From a checkpoint of a small image classifier.
Model: 30.8M parameters, norm layernorm, moe expert_choice, patch size [2, 2], depths [3, 3, 3], widths [96, 192, 384].
Training: normuon at rate 0.03, 15600 steps, batches of 64.
Data: trained on rendered roads seen from a driver's seat, with toy cars, trees and houses, 145000 training examples, 6.9 epochs.
Rows from block 5 of a small image classifier, named by matrix and row number. Rows with one number within an expert belong to one neuron, the router's apart. Each number is 500 + 25 x the weight over its row's rms, rounded and kept within 0 to 999. All counts start at 0. Numbers have three digits each. After the name is the row's rms in percent of the matrix's.
Before each expert's rows are labels from the 100 images, of 14976, where the router gives the expert most weight on average: "lies over" is the class under the peak; "top examples" is what is common among them. Only what is clearly more common there than usual is listed. The data: rendered roads seen from a driver's seat, with toy cars, trees and houses. In brackets: how many of the 100, against the usual share in percent.
# router: router (model.blocks.5.mlp.router.weight, 32x192, trained with AdamW), inputs 96-191
# gate: expert gate (model.blocks.5.mlp.gate, 32x96x192), inputs 96-191
# up: expert up (model.blocks.5.mlp.up, 32x96x192), inputs 96-191
# down: expert down (model.blocks.5.mlp.down, 32x192x96, transposed), outputs 96-191

# expert 1
lies over: sky (70 vs 36.8)
top examples: vehicles: zero (95 vs 12.5); bends left (87 vs 34)
router.1 084:509494460511452479524523496503472509516538532487469548499501495512515500473482477524551563522514502492519489479474483531525509543474516504514511526490490482488474502456490519516478514518558472493518505493519502518490478539508477456518475518478475499464503501521483482517543532517496533516
gate.0 106:509465494494499486497501497512500491518529497459474502520435500519511510494516494503511488492481490547537484515440516518491529494461533478468477528474443545513518478503547526507492539492518472519502525475514467496497500474490517478491505539519518495447488491443524530527496544507492508470
up.0 109:489524518509495516511506530468512497482475504539500484509585504468485493501477507502493534520512511462466519485547494491493464519550486531482501465525531470524469528475487484500494465484481546471490484509481525496492497522513495521495488464487494528553500527549474470475490462499509459531
down.0 103:496484472509468508497507500508541511491505478494525509528453518496507496532518503479532492478459517506501492522520490512493519501457461487550495500467456505506539532519505518502490511506507504483482489438494516440505501526515476527487510487510464522491536501497571508489507502513496531478
gate.1 105:480505492513457459464485449503499508487502503510532496522471457514471486554485464508483454516495536518479462463496544538437494506520527495498500524534492517499528476566500519512522468522511539501513472538522467531467553469461504506513519478481528464490533498468509448489526514484504464474
up.1 109:492477500458535483560509536484529478491506503503474496475491534510518518471540559502548529498513496474513502492502461482548513501488469505511526473448499532516488530452489447511473486486471507514528534478505508481554507491566497503477470515508487511513466487509515511471484495506539563522
down.1 099:511506545518538498475444491500495529466480470514520453528531484483478493503469510534488554513465477501475456493504524506511488481515507473545505534508513468477490499533483498452473455534462495492510452519511514513471531519521521519538524490496494483525520542525482456483499527509494471539
gate.2 113:493491465521478492484534498494488453510538531492512514512464511505539469483481519521537541476513508494500494497497491493497474535468506473514507533497435467502497520479467482495509473472571512499505521493519499518518510483492501466482496488499489480504495523478473469521508516516531534488
up.2 113:496487472516479481495532494498496458502531519491501517514469509510538472487487516523537541472519512493489493502494490490499483532471498477513499534492429465501495518477475480496523475471569503497507531487528504523517506495488505458486500495494490476506495513480475474520518523520541530486
down.2 112:515479461545481467505499518494490514534483525444475525478512496509486507446519454477537524497595483491510463481464462534514484530528541521556480507474494476527477496486518489488489530512515479547480505515530536559495481498501428506465497484462487530491512509507467499480512522463481526515
gate.3 094:469491502514477488486494533500479471489481510530499517520443509524479546494504501495469510522473501517469502425505446498530516490518537494508486508501489501467456509505494527493505483504461479502512482444489479486509507486492523494500510515519507505493515545552529480515560516491492569501
up.3 098:492484484479455505522552475530489463491474475544531505472459547532444554468550465478484489463474508555479512460506529511560507465528507515543484495499503485516470515503508465470494489503461518478489477506506462499484505530543531528509473525492495478509530520510518517494531454509488477496
down.3 106:502482488480501511506484486519483511511507530502467505452516491481515467526467495468504510522507509525514471507507484478494471496507485528480528464476494495462496474481484523506522480492475512526486488512461522508485517462503491527527548445480502485525536504532515509509477505447507526504
gate.4 100:499525494508510496504531506470475491520521510474491486499526538515490510476506483471471484499494519506525547464483493519475517477510522472505486494491513492499513447528502529492514489509492467490555531494527492499539528458538445511455491504479544502501511494450506549511484503522542490533
up.4 095:456501507488494498499454513532520508506472545517461476555504466506519487520458473465497504451510459496526478540494532511515507489471518473469516512471469524524519440489487503505497540501535495486465517510504552576464506517466517509513498489515495502504492491473484508554494471510475555499
down.4 108:540469476543495514464437503465516497487500530483466531450483480505511533476425539481522477455477516491484542510507455519496490516455480524530538501516549465505509513508486522492511510523528490534562510492490488502482441537510504505498508501510478539533501510479469489510505544488474471509
gate.5 095:523502536445534513496459459557476499490446445522503493494509455545517476474487500494509539467514574480506494518482525492559484490534469524531523498483483444504492474486515506487511492474480539506439525529514477492531524508529514510505489487502476492505516522499518533533465484486478544489
up.5 102:460531533505489493488525489487462436540482520538493529473504512459459518480524500535475468460510482509500525518502487520492483508541510505500505535494543511511472465493486504505469525438530507479551492464548498486490496529469471526497496500528484485490505542525497467506506502438492468520
down.5 112:566504473510484517503509465454485504517527504440481494470508499454490452509514477460526472525457510480517469475466474514526513534486527536483519490487483516452483493521484541546548459499472500475507502506495504508508526526488508463489508505545499491518491472506481538499478505499503511521
gate.6 114:545511461546481493449524516488478489475504497521506503488501503497516476501534491511498498459543512478483492505479514518523487491508467521525462498525489500503496528479486515544459474491525520509450556541455528485499500472454515485514529515459520483521480476514455495444517553478535569495
up.6 114:541493451540487513461537515493479498473498504522513515480516490503529464496523489507491499469547514465477489522495509512524482487507473510547457502522494491509494531494500504544451475495506521521465560538452529474493496488472515488514526515472514492519465471522460483467521541478528567496
down.6 096:493462476524467480495421519476533503514507565474458519530476517482526502470475516469499520521489503550462524496501462457527482475483536508525511471475470533499462467501543468466476538530491495508473522535499510550475470483485477545447508528564528485467525531494504481513505495496497511495
gate.7 094:504501442495569495520480512500486479537493555497494497432464486509481461492481503541506514500486528526530509519538534483488449516483533493507494517472476519500522529493536507483485524477477493513529480491517508496554480536505501527474488494479506512534492478510510516497497471526530472471
up.7 093:475486523499480506504514493522467543555525514467514517530495495481503550510492492520475421503512460489492525450490512502529528527500469516488511503527536522490516484478486484471495505500501471491532520537483478493448525482463498487524500488466516518494507499495493526479543524502513475498
down.7 082:519515490525527522497487474485547448493492536530498493504525527499456507484486496479504501517485502468505468519491500448516450466494520500466510481491513525467453496533492473480521541485517518507502473528522485466506514479494487507526481564511498475447475520530496505487511494502503499515
gate.8 129:498531477562499468518497498502497490509501508505502505517454531499477555532515506496532528503486536486528458511463482483517461479467503533493509474503480507471521472510490507502522532526510482515533495507480504485508519525486499478519493504496514464463518474487502503470508544475495497479
up.8 131:508524482556505477541487512502514496506505509495497486507446515508472561513511518490530527503488516475527473504454501497516461485456505521503486469487499502453524473513493532490521524549516488509518483510461502504507522510479505488490503508497514472474512485488504505457505538475463502486
down.8 111:486485507519488505505502488551521498527493495506456465486468486499509559516484495533497491513533528482489491500451506492450486523507490507475460449539529555492503457503527512507490526508487505528496482473536489486479522525464486514486517451514504525489472508507528487509528523476492518453
gate.9 105:539472513486474525508530499514491517537484501514488455532526469479526523463526505486474475507487578498483458480503520488514541477484527522453482500512463531492530512484520472476464515487519495525504526455490547488475482517527528516502472528490511542525450489514479497532471487494487509522
up.9 101:512465522488499509528530493514512506554489489493485462479528488485531492499513490487475496498490563473491447459513530483512521454488531512504513490502484529499524523513518465502458483483479521527509496470520542494478524512552546502473466517492496538508453495501485532538498472514501498489
down.9 107:488494528461502499489492491505519515498495469560509468491501498550470477524496481546512506483486482499537510523507501489504454488530504474520486511508511499468481519479514439448460451533537501512519449508507514479509485502490493517474518523506527493509447504517497473477517471491492483531

# expert 19
lies over: verge (39 vs 16.6)
top examples: vehicles: two (74 vs 41.9)
router.19 116:514505491502490470541569490457497501481526529497511486532512506493485522539528492522456467490489557524496468477462485530481543516524501516440526508516482519490474498542496472500478479478509467479538525445487541477496475538539506453511481502471515464535475469501511505537483491525564516461
gate.0 087:476480526491515481539452506490504461543483475511508510522544512539515459502477475475493479471503512497498458474493503555500503512498488486522538568514481523507499514456496482496501506542484538452538496501514523513509462504503459494473504492458493506515483461510476473498527493501489535538
up.0 094:483518535495503510521457508497490495561530441493501492571526500500450515520499522523486486476485496469507474475496513577503478523463505466450542515513509534481519478472484513496499484529502532480555526534507504525499483497480436470514485480488488490487518484511464491546515474513500474489
down.0 097:473506485526532504515473509521482482508514505509501496493475445512471493499489463503527552510489491493566501510494502523515493515541518513480523501503513522542466526489498537512503491504538566504450499498509499449503521520497505523489470488494495526505486524493475544480503529531520490479
gate.1 107:490527468542490474521531501502502537507486492510509524531464486475493487520492507475532524463497550476510495519481494478491510507512474480521507492509511523496534489489484523516507500498517506520508482480501462485512484498480520461500506558510465459499490528477504503423500505547469536491
up.1 107:488563456530488523523543488488515540479513485522467508498497477487482467510493514498495537466497547483523487533495527485478546479509469495515512486504479524507510493473484500502451485459495504518481479474478445482530493518482524469481492508521469450537509549494511531459513508495465529490
down.1 105:505518494539504521469484507489504498485481493489499481532531501502495530518517536466477528514495521503422493470466493535505490489486549519488496501563502537545539513548514515535485534501519493498548486500535523476495444534475477488498526465500528556513507514514508484499493514499489470488
gate.2 100:518485494509491508512559472491526518444507500519478492531493507467487523526514515462500501474466504492502475503479501502462487537550487515474489540505523474508500530470528516503517492521467494465472510505492480569495493470500485501529519529538531467495481515499478546499516471460507488466
up.2 102:504464462497494520499562486506511513459526509532491498524529512464484526521504496440476514477488518491496472500522521509453479509523503492459479547507517485468517528493529529497481477491468509470471522505485492579501493480521505510510507511546520470473481491516487544512484485460466509455
down.2 095:488474518498464480503553495481493500482530533479468460527486527560473518485562461544545532482465486483523520491465551462529521503497521498461486547496504486550470487534480487487533506489507464459534495501515540479500536515518510488475456511496536483465450468465504509500478483556507500535
gate.3 100:499501457527507531470511511503498509517510475502540522460484490516443507503485498484476496521490473528506525513498509532533455511487463504525467477497544509473502522449480494554489505503491528494490473506505469504522484536485495509513497526470525458513498483473501549468514489506569469505
up.3 105:498510550460502506468489499505516509467521498452491478550486512491526513533512478496466532517483573469481511508519468472492513482504570532486508488520434501518499535540468484474491461516520472497522518470483532502489498480486478484516514470545474527523510519533472487525527485513465493486
down.3 105:532476508474511479531509489528522451471441476530484510467517499502476498508464473495444514522489515486502487489441482514536490519461513471515487470467507487477526529463467546486490512489513500537513516528509492529530457509513498467480474543500490541471507499504474523487493518493452468508
gate.4 101:532484498511532499492444462470517521472533496536475495514527543498475505486517505491525459488482526472511496482527515512472511447498477498511470524489464471493512508509528504496511486516434511514476534473472515529532543525516534525479452484465527542477498476512520510478495473455482494474
up.4 097:473538495468503545491508519490452504506463453510502494506510471478509482516504497530509542448499504530480494508524497422517483582478557509501517491496518507517489484472484504505501519505537501498517479518493516480467496505507523493540526498508454512488505528473505520503515492543550510493
down.4 116:523464526465549462472441514520514493465476501512511528471495500529498516504500547514462510523474518500513503526471483485456516524470454467519510503548487486539485516511498484520495520519483506446515520448482505510514472466501469492482485506488498490511477544513489488496506515496486520474
gate.5 110:513493499503487517487482494509522500501495494522453464511490450494523520468525482471464507505497515532491441502471473511491534508486528490515517552492462556486501517445523475517503564522513486497483498513458511464524572475500489513484493530502493470523473502573479517550518488501483502510
up.5 104:528506513500481554489517509472492484495467481512474490510511467471485552471487491485458511489521509514528493485478467525496545494473548492501498486518518515516532487480524479500499552490511501470506473477467511462480533459494489506494480538519520489542473502518482513518542509483475508457
down.5 102:553450527500509508533491509552507494519468535509473538482551498473516468523505470525518511518505478468477528484481470486508537513481517505526509476499454490523517519522512492486462494494540528486498485508462544510521486465494494488490450492499539503490506519521481536506442542497531511480
gate.6 103:511531502539547527505497481508489514493526500484522502487502520456495502507479492544486494487533508506512505498540466504516458461506513464443512492540497459500520537449498508492475502518508531444431496520507506505490499528498453473497477479490522506497515485518538477478523481515444495499
up.6 103:477529501529496531449527502453464500462539469532508528545503472484511456500481518552433489513545452499491497481479486515544513493517507514510492542491468489502504540477459508516491497450408488510497492488521516461500528520452498505490496516498503452512516517486487465464519503478485502499
down.6 118:495524475491491492483465505513517505510471525524491519485487524493518461533516488514530501511488486523494492531483481490540526514497516524486500494501498510503486493487510500491480524492459512523537487496549487479506446473465505502511469484471472511465497510496545524535524493471513554529
gate.7 099:485515527505499481478525514536499490472523484535512512525506471486451523481448469527474520470500487502488538489480507529478566511503531461491478498436506546465513488501519518508495479509464508505521470499436534463539482506493491503531529487484552555505476507533474473512515460464570518478
up.7 093:510484471526479493527523492512514534515498500484509520483522483499544477513536519522497505516475523511514482464467506501488487508465506499494501523525455470499477512448520512501525540486504462461499500484537465510455491514494521512468518461522513469501542501512521506504449500477464487536
down.7 110:484532465511502477493473528468516480455529507503489503529462501489502524509525498486490503517472489516532527433509441489504487493531482472487495465528493495517486523489490541490495519533504515479471489476513462448539508490527471525473526504482449514509545500531508473477499500495521493499
gate.8 101:459496465504588507504479510520544517538484525517467473537459483493524460499481500530531508492497519523511513507459510495480501499471511492552514494506494532508531531519467489542504515462477489534505494492510456487505526485480527533512499486503434472495499488507511483485484485478487454543
up.8 094:494524525505473522511523523532499473460460463503518494561425479471533523522516509497486517501493469478514474510493517475518567531541528472468498501500507506523528508510463473513489527520500535505516497522489479522532509530521543507495497525452497480517516518527475475509517513508509498511
down.8 093:505481507534463550486505487467483523485509504503538491472528529487473494508507515500510499504523489494462459516543554472530469455476494528528525563529511506511500520532510468477504497520544510508486519501496502510516483461509459473473482546506483471522471488498494518474463515487464502470
gate.9 088:493508525519524503491529498516533459522492457542470486528475513528542484522522476522501451481521500530508456491518470502502501494457517528457499442450500501471532502536470479503561519519524501527456504513511475508487537517543512517460519478537524461515501539442474533499464489459486485500
up.9 095:449491477478497475498503456506533521493543488484491514516515486467454510468458508503487494519504480478479470491474535519523520475499516505473504535502492472525475506520513490485510491517493503535452504534497501474497486479493460510500486504499501513502511472521491452484505499497512507561
down.9 098:427484510466496566474486498514464452480433525526466488528468506522503463505473505488512555529478526529527492522506482458483477487502489516515497511492549511551512538494508541518459530506539507479522489475474528480502466474508506514529521523508475498487507533453522507497491514500496515495

# expert 13
lies over: verge (94 vs 16.6)
top examples: vehicles: zero (88 vs 12.5); line: no line (86 vs 24.8)
router.13 096:540442481526486484492454508491471491465494515521506541486518509506486491483495472459518519503517511463502437483494468514517463458512485507544473505498498481480503532477496481514489496549467504529484532500508511522481480521488493528504499518520498523462481501509484536458496522472469541520
gate.0 106:545480525495456543500515548483463507476454494439502483487503521483493495517525518492486520562485492474468475511494490504489541474526486482477504487502530514501484503516461529517489476532570510498522533525482487517495489487473521512495506478519541503448519480515473513485496489482449559505
up.0 093:475540508481539483470491486523504420541500534542505529505499522493512501489503501516511475468503531540491574502471484501505482517493497550518480521493516512504497523465492472487518501475495539527513480504488445522492490508479508510475461499506443492520435512473489545514511509524512460503
down.0 106:527500530484464500455497507519504500447463507536487476518520576469531529519484517491511539532499477473531462502469478498513507479544465500500455471485491486462517501462487462483429518474481496505474506506520453504506505500499500487553499504488513552470488434481534532484518508497512501511
gate.1 100:485468482483516473542507493519514490526479515482513524504488484475514531497445532508524528525546525522520459542505482493512480486473494504511478495452501482504473511466515492493488495500528491518472498486506461547509513531525476471440503476486496539487543513486492497457483476485546483493
up.1 094:468519492473476463581482450550527490477512522506507505518540494499527523555453496519501547506519536519501503513457485523522489488482510471530496526471499501519456519452485475492513491533520483476479497522521505540479520533482507478461539468494498554502538539489500481471487460476516527518
down.1 103:525523518512493497497467512513484457505498434504520505471485511521498484473556473462481500504475494531497495506535511488512533525473512505523471563553508516520541493518510506474485527497570512527497499492498499477525485518461475531543513526520450490475462484517477539508519504495512510488
gate.2 106:555495507459468486483451512506457494526543493512525511476515538525503497509479511506456475475496511477441492492500467522457502486497549506565500462499528518473513539525491522492507514511538459465514561473504484492504498500490506498467470513529490520486493517529526501514551509511441487488
up.2 109:462524482532533508518553499477519485483466483486488510508520470487518508511538502469544538507483484533559512517492523470540538532500449506448512517512501478526477465454525482515519492476464529534494482517502510491471508509499505504538525497489492516483499481460489488487438487479551490542
down.2 103:522502512527527485497522548477502514481483519475517477475498467512535437520489495511484533464438524504523514510519493509506487490494499464498547460434523470519492521523489513433483481553522495521497516496490546516507562532547493483527465494459486483513484481518489493512486491532518514485
gate.3 089:496485484463529519466542477511489500514535472522487499495484488489477543464457553521494494529465428528479516489518482511492500481454488506447483521526469447516548500502511470524494529459517487488482496531528494524501485442474514489539501498499509499493544511523527468473533526447480500500
up.3 088:461479491502539481473518477537505468528495441550516548518504457494446519477496510559471511513489460516480538524524486508477485453494487485489491506500504462546472497506546463533471512470498519510474518471499497497511469458448519468493516543499485519513516486511489489505523508459501501501
down.3 095:499507519478521519540487433473519538495499497499459498477468500474508451514502509485508496496517452494514502476501517503523524521510501478508484472530512518510442519496539482501495498520481510518512502498512494481528507506483495498482525493531515473568532521524508448489460525507522520492
gate.4 071:531495506500491515516485499485503524504477460515502471548502512514525505559530539491458515481500442501488525485481493475500509498494522455514483516489526543530510492547491495522532498429503486535487499530494518509475526492496548474469499505486525520492499477496527533467535498494491480542
up.4 081:454531496501509470461495479517506496507526539531506508495474492512499547484465502495524491492511526530505453543521562499494445487487541532471533496520475518489505484502474523482458496498516538486486511510491528521514459502505517455506526523491513479468535527489527515477514541524514525486
down.4 080:539515529465475481478540488476477482483465560530528484481528481519522505503493443512506526489513514517512480464495466507498498523479494521494501474452498503517470521522502573514503505463519549482511504488458504471527503485483489479502531500510522513441494501494464475541512488514526493476
gate.5 089:499509513491461484491511540517490499462491517513522509547529514501525531498502508495485531475496460470493495501494525509504465535499466510518493500498536524524494480479493487471517542504530506561524492479461479489491549523458487474509471508499510508470482465493487504480494499504499477508
up.5 089:491508477477503519517455496498436532490492466516511506479532500491473473506477511452488479521506480487540509470489500527530500457483509483514534498477504519536469507481507516520490479470514491476543537492516474515490522480467518528491491481523494550476493465519500507480521467462524539488
down.5 083:478534475477520487483510531486444512532479546496494505537522479513479451464505468467519520526538545494457477521518510484514491472511502494480486450554487508503501469497500475517502507499498494522468522476505557513485509536530489469522499545481556525545505506464534497518489487489484508485
gate.6 124:550478525488517489507509518490471450464524469549526504522504517487548498463524492515517517499485497506477485474500534521516469489524497526557503500502495516499512546479477493509459506497479494469472459500489536495531471491501523494503509533505515509551467510502456507506482506566508495491
up.6 118:535475510477512484511504529497471453473512475531521522526510509527529509458508495527516503489485476490465486461508542509511456490525504516549498492490500503482476552462455484513463519520491483479477461515490529487525476469472524514511521538524512515545494500480476482519470513555499510487
down.6 102:488504490522532519461460487516477500547509535484454525500528454499505470490463493460493515510525530509463458480474482480506528479449503534568512521485450508521504519515484520504492495520492486513484549493542507515478470548468522528513472473496528511435518485484489483486496543452505545519
gate.7 087:463498496499494491497530529476491449496498486531494469517520463543491482422481501474512466523502440507483472509487502511467483528522532502514512509484473524523491480508454500487490509552467531503500497498470517474502513465496469503496483509526499463538594502519434487495473494470473541500
up.7 085:450539496497531523527492488503466535535495502502522508465511540471521445521480508523489543500464513493510564452518510488497500488492480505420513533490532460494522510498497547485472490474473454488488503510546496497515496500491532513492500487491506525463483495467553482528471517472466485481
down.7 110:485452488465477532505498500485501478508522471499489465517460555509471545469505533460512518531528490539453501506521508538534463494486506523481495503467470507520497508451482508529563485493538481442474484515480495493500473497488524545500565518488471472515519513524470493504518479475529494484
gate.8 116:497534528479514515485577506481499505475521473518506507466497526494493490497492458492530513504519494479502479488501463520497444483496525487490495518523499495501531451516438483515507533513495533521509426515516558495526535521502510534512519494500519486530417471506501505502506503508503489540
up.8 118:483528522474487537465589536482491515498506503504493506480497524480489505500514480504525501480534505479502492479503470505496480468497515489517500513532489520522510453519461468507493521537475531500493428531497547492522525516459508523500506488498508507515445476515493508477507485520515469542
down.8 096:495496542475454534492490507513471487509480453457525511499444501477490501508499536497519523485498462475501501530490513524514451546506496521528481521506491516538487524503524540471522508457450510504475501503508487514468509515494528495499504478504486513530534511530464484466494510522425477495
gate.9 106:484454513487474504489455492508537534481493542503528499518544502491554457474493523498469543516476463461465485505496476470511469515493499499523484470489461496523478515506508495479483458535481502487499479531511489467505483521468491506482518518531505486513496520450472504511494510515510550521
up.9 103:517517484500532473484484473472458481499531493502518466486503492499484538509487467482511483541497503550506503504489510518468518464498476517534512504507505531466512562508489504538515536460482499512507506503481477483500517485522528497470488503459504505508476508496542520543503505495482476498
down.9 102:471539559451510533488502461493500474528489504569486492482510479471521476491518500484490519482530548515514488524507491501501557499484511476468482461530504447492493516525507526514478482514541534476536471471551499510457473463527523481496493500475476490493512485469494546502512500502532505447

# expert 16
lies over: road (100 vs 34.7)
top examples: line: no line (100 vs 24.8); vehicles: zero (31 vs 12.5)
router.16 109:489525481540524497489522501489495512515543458530478472503509495549463490549484488510500479481499479496513512512471512534498561508501492536486524488547539528465517455484518493491518515503467453511490485490476463474484524483467484488540495480499487511487516471512519500511475514454498475541
gate.0 085:522516480499501494506537496519482517509472510489466467483469487540548476488537490458491481533490459530517507478466494521536507495490531522553502487484498527476535448486534493517486522491481474471508505521474510506514507481482529516456480515537501528503484542519476512476474492489491496489
up.0 086:549484487505499498537506521534518483555478543511477486470431483524526450503523489502501511507460457517538500467512467502523454487480540537498507498480527502500534461485528494528508528456488495491506506507516491474511527446508523526493492529534512487499495539522487521500462516487481454488
down.0 107:480468515526528482491534492509450559510540518481514486463527412502480525523520512547480513528479520462506496520472533544555512506505487497544485489503478494492486514532524492505461487472485507547490484498495484477535453525516518495523464489528494483486497504501518495514504518547463505527
gate.1 097:499505494569521512470476505483457501528473523514504475475530487513465488508482518496525511472533430523479501495485495484542479475513449488529528507476552505531518521519467528498490486494449498512515511479532507479519458547475500516499503502511496504492509505458505466498489520481544412503
up.1 093:487506499433450464530522475514556501498560464519477537534467496509547504504535497534504512493471573473498492529476511511476503540482577515484493504525447499486502484488527468506514514497514492489477489541485460517483534489498510499487488501481465481496476524545499528467515499488483572512
down.1 105:515489454515474497476481517463526495491478564474517476504514514491471491513524524524492511487513481514499471484527504484507515494517523475493498523498506535555486526475506513508428510495467492506504540499512516511541473475496486505488514487458481513520502513466508521497506491513524529521
gate.2 095:529509506521518484523509502500498494488531496498442503466556506547485513442474487484537511481479464500494499485486506490480459537556515535494514466534584494472525501550508534509527492508524488508496518452476484461539461523512513482518508546472496498522516511507507514498478494503482439544
up.2 089:533524485520552509507521517488505487502512490488445515455544517520469508475462493486515496498481478501500526513507507485469464535511521523521505466532548506497515510518528545533509440512515497507530515447462486487531479510476486487510517517492477490516506511497513496492486475490474454502
down.2 095:529491503533501478502533497496491523500515466457510463471493435495470489496545463502520489483477544523527472431461498541537520492536497537486478506510462510495499471529465481501513548503503504529437511507532503471518509505503472524481488465535492473477497487518508510485474510510486537541
gate.3 101:482494477484506481527526495511530482539549469504530511500508509483472527508490459453532482496478500491510489488507475457475506489490515521498507527518534504505501491452505495477536488513490536501541480472492477476493464487470558535464484478484502454530483548487520491467542473471541547491
up.3 097:497476525514488528455471487517489517498464478506484501545467500497512476501548519511525497496522473535505513512490497495455502506521500503508452485489452494532532496484501505504475509505496441510546536546510545486522525520493505482470488527473476525491532502480442490504501484468469467517
down.3 099:476505486466522556476532479519501493541454527476454526500544492476475542491519511492524521513468515506480483479525531502466487536489491537510502496549524513433524526487501474501504497513470512486510473500512479471513493495481530461485517481503486530467443467495516485514484514481490515489
gate.4 129:485482517487489490531510521505471500528512508505532502421498476520483482464486470523470507454504468498516528532501496551513537506517525496525472480535505440499463501541506513550471512529499464505499512477493507476500478487510484518520509516532503491517467508531536526488556506530533464492
up.4 129:481492517502500484531535523506478504530501516503529515437482479512475478459493473532475497460502464502523537523514495543517542500525521493527481480528518444506459490532517498556473512506493462511496510473496511489498488480507482509517495517525501488513460495522528518479559507531553482475
down.4 109:530530503483513503526485555455503514530489502514574500490502476503505538470491539494472499506496458495444491514519453493471521509533537505506498504519498489523470487515498513515494527471505508493568461488495531476498481502506466511465524487528521462462464506511484494534533486487534483500
gate.5 093:537486530566514489465546441523498498501518523473483503516520458491495530519521458528528487521523521515486466489483490516523491466521517503473468491514463526497480502481498475464529484474549499499485491513538503526511519517547491492460536518508513530499472464479467502496459483445555491496
up.5 096:469510480463488519527473556473497489499473490544507519488467536488511485498484522496470507474481497498516512495547501497471485522480514539544529519500520493496523512498474519503462502538484507501503510523485533488488468502462489502516455475485506457499515488508549465460530507545466525524
down.5 098:497525500559519538549461542506478488505494514524524493555500460508530507517507517476504516478526495466510480529509478500468474512502494490495467536503560515490479511513479466471462477457535520513567489493540530502523474521507495478521468469487494540517465471501508473550473526473468551541
gate.6 091:558491506518501473481482527476538510475488545486455484492511518492488546535512498489510469508512497480506491526455490512492518434488489523493507516504510547494486540520518460500511497495517526465491508448480529530514514475456502511464525520495484519491492494501488447522520467521492508497
up.6 084:549500505482533497468453541516521526506507517502472471485533478522462522532489508558534529493513483461538486524456496510466490446474517530517521495488487551501492506509521532522487491470518514475506474495505521515552523444474477516463528510485505528507478507514454460510514497500505503513
down.6 105:498541472515507484527484502501538458506495488474545482468465517509458521463519498521483504525469499493495475496500491480479506470532542533515510507508531474475525534452460489525480513529478490509564519520511462512490478505501471502507491464568488520469515523489543502552473527463481480520
gate.7 086:493491495488463488507509511498501499538533511466445482565520456500498488479529500516482459459514498520527526512516533503467510526492540497530447542495485497536475518494511507477485492519509528519518489476498546521498466463459497510494520523502540494500515520494456498495515553453510456553
up.7 092:512504481493524515498533501497479488471477485492519500452473547500500502510489464464517538524463504495481517504525467481530506475488500493478524469498534536471514497497506500574500504500499479495512545540483448519494516520509467473529489496521485545511510504496538482481506481509480490464
down.7 096:510529482497477521543526573543538523500506471545464523555490499502531501472462516472539472480497442494484521506488491495501537475495516533524489590504497474488511493462498511511520523481517498465536459500471486486496514516475552482519490480527527491476493517529488488458510504480482498516
gate.8 111:494520481564485478452505479535565542455512497490478492520454545514449532480475475510518506518515539545489490554466471535514498516475484499469494487489500537485527496565462502518521531487539454515509516509477474516503528510471447489475528490491524498495538527514495473468508490507458500501
up.8 115:524501528521477467455483500507537509451506481501431495531509575491480511506503464516538466505493556519519482530512503516506517519482483476452461484491457514486503490527466475493530515507540463530519520537524482533501513521504496474503521486500507533487547500456517484481489520536462487516
down.8 104:497501514504512501505531491510535484518478510469523489517468525491487500448546518472446523535503499497499498494504514519484473483518494508483512533476492524471506529501449453478506503455520512485545488497559529495490512482467495539457502472495475535506499520477514483494488486467494521507
gate.9 097:485552473537495511431434458489455509485524468514519502550513485479526501465511516487507518489504541481534507486531475497488467486482550511524479497513439470501514483553515502501514448510512519503528522512538493467510508561492506462483484514494514532502515532478488480500531487483499549491
up.9 098:521496519449510511544494486528497508509502442551466510510509516507539478494496523489546487479479490504500485510530533469519517543480503449463514483500503503500490495465562523458520543521503530518469538529504515506495485497502516449505490511488525479520553541462532435480502511443461541520
down.9 094:507528481512515455485508528490506494485490457501543482504478498510527535510509521481506491531555521475513533571541518510506554443519482470527552531500509516536475470481493448547443531503493469489510480477511513453496516493522474516525482505469475479470476455514491510484495548520490537511